config.yaml
model: "class-conditioned image diffusion model"
dataset: "simulated fluorescence microscopy of cells"
train_examples: 195000
image_size: 32
grayscale: true
horizontal_flip: true
conditioning: "class"
arch: "uvit"
objective: "epsilon"
cond_dim: 192
targets: ["cells"]
num_classes: 4
cond_dropout: 0.1
norm: "layernorm"
norm_position: "pre"
activation: "star_relu"
mlp_ratio: 4
head_dim: 16
fused_qkv: true
qk_norm: false
parallel_block: false
inner_norm: false
moe: "top_k"
num_experts: 4
moe_every: 2
expert_mlp_ratio: 2
experts_per_token: 2
shared_expert: false
patch_size: [4, 4]
layers: 10
width: 128
positions: "rope"
residual_init: "scaled_by_depth"
optimizer: "muon"
muon_scale: "original"
lr: 0.013
momentum: 0.95
nesterov: true
orthogonalizer: "polar_express"
adamw_lr_other_params: 0.0011
grad_clip: 3.0
steps: 7800
batch_size: 64
epochs: 2.6
lr_schedule: "linear"
final_lr_fraction: 0.05
warmup_steps: 390
weight_decay: 0.01
adamw_weight_decay_other_params: 0.05
Rows from block 2, named by matrix and row number. Rows with one number belong to one neuron. Each number is 128 + 32 x the weight over its row's rms, rounded and kept within 0 to 255. All counts start at 0. Numbers have three digits each. After the name is the row's rms in percent of the matrix's.
# fc1: MLP up (model.blocks.2.mlp.fc1.weight, 512x128), inputs 0-127
# fc2: MLP down (model.blocks.2.mlp.fc2.weight, 128x512, transposed), outputs 0-127
fc1.96 020:120088082126109140157184111078192095172104139188165120156165200189143188148088161182113185093145164144117140094093088059171144116162094127183094116134179102155163177096143138113111124140123184121133157094134137135126116151150158169132169126162103133106094117149065189112129103143172147174146092079117086083142115135138087125129110127080127082143153108130136099088158164121145136171094
fc2.96 024:093084142123095139128159125141052105122098139145045112150121118090097074120144153036111131155145118114207067141138100151102152180122153152077141144159125151131095039139145125121134151131097111125167145101137118060120153123115154152136195159189134122108153135177119082182118127167131154114186091124147115119161155108170130155173098125159130170099101178144166112106139151120143166093199
fc1.97 099:088116100109169153107147161162085087096150188144126107158100148069143067124151130084116092107169101070146176114143125111143106098116099097147118067166105128159135131180144096060142136173161123140088117061124149134129175113132169095131115151123116125114150116074118184146099119142173126086159176060146166119141134146197090165078135203125157100168130128062131122179159141126147123096188
fc2.97 107:156117145146117076172115111107178187130090102127153117110133112153122203115085108143131160146119186179133075090137130134119118135135118193129131154116136134105168144042159151162078181130083124091133137153150132141204069167103081165148120132156194105165103074117144117155160118091058081139136090150121096186136099153108153143162101109096085135082160130159112176106149149175173105133086
fc1.98 124:158067162107188173152119148116094148119148151144119126093128094141147131158134117146082097092140041103139109129109166099087128152160101162167163135186122086158149068124193151103146156167137054156109142174073142157147135099194169066171116080088144179102124145079105162084160094125108106148140112129106164144163103158163105166094089136078152107114140104139120110077080185146104143114137
fc2.98 108:078186135156064079122171091138154129127147116085145130177122151117076121091152130159168131167183161202174088120140117129147114084164163159088123110092176142092137201158071106120081110164102142120139179071146125105093140152085148153085112151144135073178144151100168074165148104141177098112122133125165095142130123082083176081131120143171145153133153136119151131147111135138130074172065
fc1.99 015:100097108109155126179183130145098107089107144117121146128127095129105119094094121185158161100077089134106103103098180114139131190096102124105160193152101100141117162121126110118063072094155082149083099134110089106115108121169148161104151182077149168168142143178131085206102105105111074115171091108121177153135161117179157157106079110070127166200093168149104083142151150080110112115113
fc2.99 024:092074140157099125117167137134079118170101152130058120138087085091130099147142147139114126128160144117210087117177087133089165155185137127105141161156121155143106095107137082117116157148124089120160101080108085067137141141121141135122176180174073156108150141120120099156085132171139149125169069122134125076144142073171118136175134122133151108083099172059177056175120156138140178133202
fc1.100 128:192104126092141177119136111182103108166156111084082134120148133125102082079093090126121121135088128123064116142097103153094064112088146172072140163141102213132162136112136072123114140157162094120127155146153158071130186140184132126129091145193205191135151129140098136104145084143165104129132106165148123129136125173151073172141103170161114130131089117161135105140091092116050160167094
fc2.100 091:108140133160109129158124192082123174086135121157073133104129123139102146164158166066113087063187125146145142127166150107154194136130129074149129094135160048112132074177095134096142137116112122172107124114160087190123100094087132185144153075098056088161165164120128128126087140176091167123193107146117151124104086125104184123110139104137162129104161159080160119117114128133171070106174
fc1.101 102:138106115170086118075146124113088102118166169095113093187133140156104117166115144101111143096132189124106126158106128153087163073139173083112103113081150157113211146168154160122124119112126123093084097179127097169161173079190157143167125175092086127073098181174107131102120127147118105104152107180127151135168099136173114131122139130130179072074096122158098154065145112082174056110122
fc2.101 079:085184115102133149146119093134157168142126103120145151084068127138125152075174098125153115152121055161160084091134093072169117154154088161136136099144118096122061114114126130090119126170112123139186203097125106080053076187070112123071132113181151131168166088106141104165083124109143128153110164088141097128130110099096164120154142153131124166177121126092164105197121174143095152178121
fc1.102 120:133143145151136100065143109156148103116160096151161167127126131087129095127055171153133135171119144201125129110137232118133121123167114104184104087052145118159104122103161090165137136136193090116122103107115111172144126137144140100111072140152100158105138079139164154112143162141160109144175098159144112198106130145110166145131159096088120108117102141091046136145173032124085153083093
fc2.102 132:124160093121114130146113182136101138099123210181131133136143137218129157111191095113084142141178082079097167219133131091117106151146094131074124145130086117104155187148121120108145107109085156149103125146118163141163123108099156173144139101079132068150094123105174090121099098089125153109158131135143103105172074170103094095069123165144164127107135110154140136133103215073152103096168
fc1.103 104:210099136107110144078121120176150125139162127102132099104140093142158132089069133127116126143201142123093138188126106083113136161114151123120171157168080154100143130148118116088176086099099147142141133096158066123084130174105122170125106092126133128174097063116071165175121115139070124087067137205197184133133132083100176133126139086136131125115094141166124098118068152171166139175163
fc2.103 091:157171131096090110079141107104059173163111140147182123124170141114113104091117129134110092160137178115125066128173134189130090171118101129135108108070130089128170088094108157105145172115087144108135147161136141110071192114152064056096153112153164136187065187142153123170138114089139078118139119070116125152133048136132150136166134157090161143089194094104101146096115122101102123120141
fc1.104 110:151093156183080129138136099161089121103141111114163152140135079127142144115126128112122152085108055100084114141076059148063169120145110155153156119103122162153147081126104094127111112163154145157063127135172184056167098102200186121117142106127166114160181085147161152122139124145167075164130112130183111126163081155130165083107136114159118185121106102109062153132123195084133112076132
fc2.104 119:148140084112152123118143159152152131163153159126089112135103152127153105131133119131184098144117184168143172117189150111140059187098126125117106087148140069099124110151099125133126158101119097119187150115100075108136155141122101090157120139119105086088041134092121110113126083078110153083103163140095182122040137104132133160078187155062103129168115171158161104101132074157140170215143
fc1.105 107:146141120086086152146134135083074156082157166134140127139164132137183087156080176114118138074134163197122078071146175120161199135108102171091139131116133155182170186095056177144113094157114103148089144146120157126158132117106142122129095151133085107122133129126124116109119136106061142120155137139141080078079119059060152173098144157145203091126123087150142119123189158092100106107125
fc2.105 096:174088172198134102135094132130156043119126119139139131147162159079141154138141096128115146180132154076138117170095078154113084098106176097165088115118111097047164091140162056063179125142150127121118102081141106146070104088112173107173105110115150139154130103150141121119152095162140143178147141107168124155143067130148128104169111087166097126118157166153108149128068059175106183132121
fc1.106 118:093146142131166114155124144113096143167157162141109182126170166119121047086045123167126161085131127142064130119145087143116164163112120129139094166179163172123116143131094139133091136084174133101130153175121131082153148170098146105136071133146107100134139131106124118159082131161137083103128114121084093103215224052085121111118112180070124078092101134171146135154084132166130125103117
fc2.106 132:162139139127129146138122161141096126142072166094129125103090145147144092124151152120205079114088171106161119146124166114121119092064132077121126119115154054136076151119162157143123128102106107146168121058152197098155126064173148117149097098080145157112108127079120105102187114110105138115181169158138117140085116147170150112166106110165094179136202159127124125117207045173085100153127
fc1.107 055:120124070065140137098119145112192093170095138100146121093207144133127087152143124184080149183152138128126134150121184155143125135111127077151135122131119110145152138107137079108217084165130163138168161120190114151151150079130093103104091121110077148136136076076110052074077102150103123142133168149094110170090128143149096128151097112135065158157139095090112161150188102135183128138081
fc2.107 048:110146194202115102136136102139061184075171150136104141149050123143130136122129114087147125077107132101119135144170066132121148135156152144136137151122147134112100141169103135133042124110147092105094102128100129130191095147148183136067149130140181169138168162118115156167141166131159121094158102141169182108175114107114166092105120117142204117102115163131154109147075117109064093095216
fc1.108 118:111085178137108153127146135119105174120091164144142112103105138166122121103143053182112115121144166107108128115084103121166135139148138126176075100150103108134126153101160056211139057136148137154119173124085092111121129158108081140091075163125136114127148169146124040122130144197068197099172133110127105124098110155152111081134178215107157148153082166112150178112139161083108125117138
fc2.108 112:167132140138125150137112182148111104146116108156141166159203084127142120175101134075091181119112093122150133149146150182096096094123094094101165133076161172110120060160111160104125121186162082131148127089187131105134176072170167100149105127142101137136112089131195144030159133114168103137106110106142068089152110125150174126170132096140101136179127090141068136095072116163101158157159
fc1.109 127:115125091084147130073148096096211125099125156132112134120099159059138166162131081139162127106148107122178163164100113102114165110107132124151147157129080127135079169096099206099111184192093073127157125101102190146131142174175134117082131113135164139063118158129072152133110134144178065142185103172107102116092138102110159086094111118081116160102143126084087129137130141129121205104167
fc2.109 138:156139193119112118162191171135144101203149108113149126090113099135140062107130201096106141125145179107094124108151123160122086178147142136096118141150140071136186142169141114092137111088142177129106113157104128123116102068124134124202104158125105092145124125166153094206152114124131101143052118102111145088176085135101042140104109180159108106104133136167133161110103162125182059092142
fc1.110 096:144125112095104109132115164159072135188132094120142126105173110125105159161118160151120148127111102185147090115239135146178180118090152081098129089136099160164132157101086137065117139152088166180142157139062173133122096143106079172159126109116088137113138120139075095130168130121101113162088188151126131081114132108120123133113182070161177120123101091120191174177077106080117095091135
fc2.110 092:156079120152183102117117095135150097117154162101137182139135172085155145093124103130151093154126176093099088107115104142098125128163109137165137104141141120027134075116141094116145104128112116145098116086160126146149121104113161046163144110131181131142077130135105125112179081137071133139145142199165098141106089064133129145158109168175112156123125152130060053102155090150095226153162
fc1.111 113:175105141149141086108150102149090166137166171159076166128126132129177130136121122123148072075141124120146102144109181198121110086168155150140080144116212064172168104143135071120057080071177107123117066137130089096159125126110129140116140105098165114094145143112123123096151157137195094083104167082156162123099154081150073155101125119139144149131094136090129168147105201147123073123150
fc2.111 120:101122123114103109170134124082116083158099129085193073166139085154106150119108105136116183167103146176114127126114056044079097144099112127115135134156115204114125126111076159169191189162159129183108142095085149177153124177163149137091139122174066137126075094131109106156159093069082117133116113128096105125175125148145123117155136123054154142133130150132150118137202082144122127120089
fc1.112 106:170048120139130127092143128160070124097171147112107149135133101219113138139110095091161140102054128159136113157184129122097081133155106126173150140048066185193112086181101193191145136085096120132078130156079078116156083120135155054144116114117177130152116123167151106128124180173086133154119128162114159125152125147116133106138115173142154133135156107096140099137130150126095115137176
fc2.112 110:062153184126183146137151131127120128128112124159118142107158147043127140181161177146106094122174144111134166158127189154113182144152157114089156095139176083092163180095180057109119118123122177137169118120168166162078187107125125120166137170110125105130143145125109170103123135136134113107186141111136094128112156099116097181155180111158096198131136140137105131094057127146147126112026
fc1.113 105:138091106173098136151102165074125151089159120155114170182143118160122189145152126168155077110102172099144142127078174141165059103130127149138164096084075075126066127119124166128109163050132091142089130119160136075135139088106142137149115138124157205110127096105160061151113131176143145097188161107160121111146094059135155128107089150099122119108120094105074144132089198134138135151186
fc2.113 125:118133200111168155120144116158113110223092126162134085093145130135134100154133117059101166122151096133115080178153084095085129177092161146093127128117157167098159121121168120146189115119161152125153102121112165162146133172139126073088148121181111075113090162156091191098137185075137177102074132161083170120125128154155149129134124091112125172137149132166160145099162050133129187078135
fc1.114 116:134152172089106138081107129073109155098151112141134120113156084163120148146103127118091068069154068033140149117090151129116095006171094135142133094102161113100099121123165103108125160109153116198119084134146155113152132149100157079171154132137154188122117200174109106142135159133170137186090172117136148069171150121094158140143147148108157122129122168122118117138122140135061122135179
fc2.114 116:120109085183164121121164128172157118153144116056123157100093165120109128121137153155177135153123173212134178145166083112153124222137155176111101141132117111139144093149060133138150145105119100071129152121089068084115138092168133153110105124118091081128107067119115144124132070102094099064115149116127119161053084111163138147075141136084129164167067150180133106135132132138153141184091
fc1.115 090:124063110144145165102131096162079065179147124123184153073110112123133145096154182122120112072132105174179121144058110118109105083115095157147134145209126141180115140135129120049145136082142121206141108121121113148161141143104148087144103119105111126153130139197182145101068077123104110190073148127140057110162132109078122133146103116133148165184135135124141118182097140130170162128096
fc2.115 097:129227110128117131177147128123175158079180093134060118192131166114132114231144095121138161162117084076098160107167146144155127160142153118091113103055142100101127141139046108179115084171134130085128130121127148115143081116104117132081134137142156143129112160054076143159107145128137136105127120136108237155162092143167128076105131129137110096114134133125107151086146115125099107130140
fc1.116 117:164131112084121120080099101126073168130144170094117146158137144145113122161167100107169178104160087071109130136191144131148143117098131136114140172186144210151098131124109137145079170160128133176107108187140093125154151130103099163152041176141125083088107094121165088103128169120150115130121108050089071142145075114069139122141053099142072189142104159135127151120126160100122164098139
fc2.116 123:067084168177139125105163125058161126123094122101139059106155173141166130099150108071084147130068118098110182175118147101091111114111169142135145129107109121090174099203125141134177150161074080105142180083091128081126125200145104105129137110157091166176126175094154173132127091137094166138120145087105107144157144082092115154128133137140167073168137095116085144083148121173072142134124
fc1.117 025:106186086144112120062173079139143149138129113144108128072074130187114137161112119168082160145140105123105130136104092177105100161121138120164112102154111142143125141142198133075111136151178108077160085114101143106139129118110179091072140134123158181140108129198083147088087152081144089078142126172160081156161105197161090167101123129083134076126129103179076147162154075179135149126088
fc2.117 027:079090162143078099125156146135086130121122159076060124155136075099133092167129147108117117104160132114206113115170099130154172147167093126087166162148116127154120069109083099131133124111086088137145129105143089087134135133119121115138158128164112124106161165106122074187094086183148109119164099147119124084133149092165159114192113119128187097123164185094198075168095180136139162129219
fc1.118 114:142131112153156124108143133129110092120152135109158121100070072148100107095141179127169133121113102113135106126125192144185116148127152190134088121153103098093125178167125194124106138073140103127171171205099128074128076142072182144137150153146135121115107114134148142128042126091085224120116155123153087104161140127173147102170107083074067076105117076114094140122166129165120093173130
fc2.118 126:123134137121086159102164211091120099135125107138133171160204165096161179182109150098065126152176139150180107148101113124133131134094120105122165170131100122101166105142140098173150158127136139155089081110190169155122151107167071103157062107134166082145155152117122122173185112193131087163161092152138172139159117145094126154086123111164145117148170213163184152110100107088130133116150